A small image VAE, trained from scratch.
Training: soap at rate 0.0021, 8300 steps, batches of 128.
Data: 145000 training examples, 7.3 epochs.
Rows from block 1 of the decoder of a small image VAE, named by matrix and row number. Each number is 500 + 25 x the weight over its row's rms, rounded and kept within 0 to 999. All counts start at 0. Numbers have three digits each.
After each channel's rows are labels from the 100 images, of 14976, where the channel reaches its highest value: "strongest on" is what is common among them; "lies over" is the class under the peak. Only what is clearly more common there than usual is listed. The data: rendered roads seen from a driver's seat, with toy cars, trees and houses.
# conv: 3x3 conv (decoder.mid.1.conv.weight, 96x96x3x3, each kernel summed), inputs 0-95

conv.89:526511506517478499497522521562491489494505518530474466541471520489512535515508511504494461499483505482509436459482524497503496440502507508509498507491488476515509512464557529509487500516503518475406462519496476477493482516519504475508514549498513500493495522461496463532484517501481460536
strongest on: bends right
lies over: road

conv.25:500484466486470493482494499501502506522503482513529485466487476490498377540466530474509469516469526513503505496505511504505483519499505480494506481505490476480498482521497507511490458466467459554510511499513483535500481475493481493484468490472496455492479521471471478524508518514496490577
strongest on: crossing stripes
lies over: road

conv.18:467478510483493497471486497518516508477479459489481503486528455462487508531485507498494488494514492494576431484565509511502481512514505522449490500490517490485497488493487516492493478468508490492554507555472491505489510505454482465501500564508493487524497510456502465518462497477503452478
strongest on: tree; bends right; dusk
lies over: tree

conv.75:479494608477548493515485491469484506477501517512516524533505481495475528515496503501509512479522485471477491516514492464507513547500509481512509520503488513487486519499430427483490509508495516461513501518499561556505514503474483532507502473507489502519465500466477481489520484476498516476
strongest on: car; dusk
lies over: car

conv.54:501489465482508511499507502554494512514511501529493493545488464491502515494498542544508464533503520475501427471488492503493497494495468519507495525464433491513509472508529449495544485499488502473528491490509503496500513496481500491513498520490520510505620497464485504504484475517477495518
strongest on: pine
lies over: sky

conv.69:510511424502511502524498514510496511500500511523437482494508481490496429492522522485500523514491512519494520528455492524506492476506500499493484493472521504492485492493435505484515510496504499492592491531485468547508502503524525479500506520495559507510418504498522503526502467500508478495
strongest on: dusk
lies over: tree

conv.0:534506549495523526514498502491491481506527479502520488574521525559497535491533505459504486505511504500508520512533499520491503510475485517515512502540494505491520477506506535521495499517510537499586477502504462505520483514567513517477491471506472568491485513515487497517498486473514439512
strongest on: truck; dusk
lies over: truck

conv.48:498492528545495511474491473492507498518502469512458475455482446499482482541457487501493472500469500505477490511470532512501482471470509497473492513523507481486487487527495531552493451485470472442524477503490502486524509461422478502499461476476503471470516505495481458523481539489469508516
strongest on: double yellow line; bends right
lies over: road

conv.90:490528485502510524509541526475484499519455520569534488483524486483508491477522443487485488532509513513510371471543516525502492467533487500510495502529513512524498494492519474517454499509468498497469498494491527512499501506533498512498491504511433499500494506516508505486490483491506508499
strongest on: dusk
lies over: truck

conv.19:511538528470509540510464487479497508502473503484485484570460520502487457466512542500483506487511486508496490526536494514495504516548503459516537486483486493522510499522498550522501475525497462441475492519506506567510505478532475475489501538505468545516506501470487523509541450489492500509
strongest on: snowy verge
lies over: verge

conv.26:508510517519490482495451470505519528519548489488464507478489468474505474507481451524470518508469482507482468494527499518484475514438500501512473500522517508501463467513522463486474460462487500518522468502493562485537463498471504514488517518539548496521475509495492474485450505515494441525
strongest on: dusk; tree
lies over: sky; tree

conv.42:501496407491499507493487500505488499513476497465529504472503494505516518487501500458505512540515510502522456516579490504508482499537522506482506484528503488509485521503499533471488492499473519497460529491492466550497510527527493491516521522470437489496561494505453505458504474482494448499
strongest on: snowy verge
lies over: verge

conv.87:454488491507513430523536478525499479483473491513478500447507469506462600504471488525528484492515474484478441501474498502473513450457510512481510490495514497500500486530504467467495494485482470516498503529521527508481529478476480505500522523508485478512532509476492478474497534480482530501
strongest on: solid white line
lies over: road

conv.24:458515465519504533526519521604501518495485513523488483499450500497498468487521494513502509490510485484512483488509475520493512496537471503493502536485469496516531503507501563503475498498498503493477503483502485527482503477545522510514494517471450530502490493505471513486489391508516499503
strongest on: snowy verge
lies over: verge

conv.44:471513480493496486506456505494498498496511515491465496468477482489478488513451511480525502509492483473501512494525484501493510507459513520466517495508478494480491501482528513512495477509453438541467470506530525474482509483397472543468495441486494489477512506487490507495478579499500517518
strongest on: double yellow line
lies over: road

conv.95:480476522506509505475483507511509495520517488509482496455519481485479513532501528509486489508478518520441412490444511505505464474415508517495506515501499471501520494511476441500504475502481524497496492479506510508509479541524509503526487560510529496452471495531505507528514495525505547520
strongest on: vehicles: two
lies over: car

conv.2:499492499550471524491498495451500492469517516484503494452521488491516581504482501519525505501507494471492448525461504476500514518447520496487519491494502507491532517489515463539511497526483501507538498495507477510474501486499489538503508491480504439485584500516515477502500506503486571463
strongest on: solid white line
lies over: road

conv.22:496516518475486477483533489525507518508426484496449514507526480502500481534476508516490488500504502518503444501478494512520494528499482502487479470483509507490469497498477480514500496500489497479638498480525485489492495498500512527517511533502545500498505482485503478514457479526458459516
strongest on: solid white line
lies over: road

conv.16:460475503511483494492523478504503505492465460502507457524458444489493427503462523502488479505465488514484457464545530520506506489519530463469507480486500487491490488510494515530526468475458491499569494509487498495486516462444507490531486503499469449493486490464477458513504494494498510507
strongest on: dusk
lies over: road

conv.46:459443491518504466454497498541492525494518470491534453538500440499495494522463520517491479518478464486508514476443515532478504487436523500493497471485479486493485487503523508521479463493504487487525479471504471503476500496445498462478492476493484450511513544478497465499499488491463520499
strongest on: double yellow line
lies over: road

conv.8:477502406491479485480494475488502493540490485470490507507492475460481465512488537503514507499486474506495487471431521532519496456476505475496494516486529486480491472517451477508496464502474455443475479476531496534481490515508492503502491504460527498478498540473497487523459509520499532532
strongest on: double yellow line; sandy verge
lies over: road

conv.62:516505521530506481475432508489513538499527497501468518494499476492525456499497477541472467534487482487489451498512491473493481541478488518513476496504513488506535479497517482512530477474486520530563491518494467516498517535443496480478511551530535450539538492489477498491464456492489499496
strongest on: tree; bends left
lies over: tree; pine

conv.71:478502512493470495521504515516495507476509512449447531501492481491464572504477516509502456544501466539483492510491488497511480498486463484515458535507543504518513497485566462518532498466527506459507505486495525522514542520479505458528504548494496520532518510457489503519458490483476509492
strongest on: lamp
lies over: sky

conv.3:504523450498484485488524494557487483528527508464534469513508490495464525511490518494505562503496489475501409459490500486488526496471514514493509506490499489510511506517440504540485487486463462546452491500516495504472504526510451513488498514515523495484464506463497501495524532512499550479
strongest on: crossing stripes
lies over: road

conv.47:506528462508488522517485506527490490497492531509491520580517499506525502484525432523480512495512477504481470526470493494521535467499483450483521485494518499478528494501503445499527469499469506466456508509494494513500505489516472475505489544527591491490487522438482508507496493514507501526
strongest on: bends left; crossing stripes
lies over: truck

conv.61:490482453552522551501487505612487502520486485481482515553494506512518528514507477495501483510516494537513445526522499531499489492482498516477489493468513482500555485484551516514508479516498526544509477519502493494493497478519491498516527504497508515509446522479492507509516536487515516543
strongest on: tree
lies over: tree

conv.93:487480489466447466515522506502514507492491487500453505514518491474496433506458480573495505492495476498512523505496485494487483479476490471483486497489485511497474500516481479493521490480491444530499509508502531491504511488397516507497521472497531470516508471501529492491492487499494412498
strongest on: dusk
lies over: sky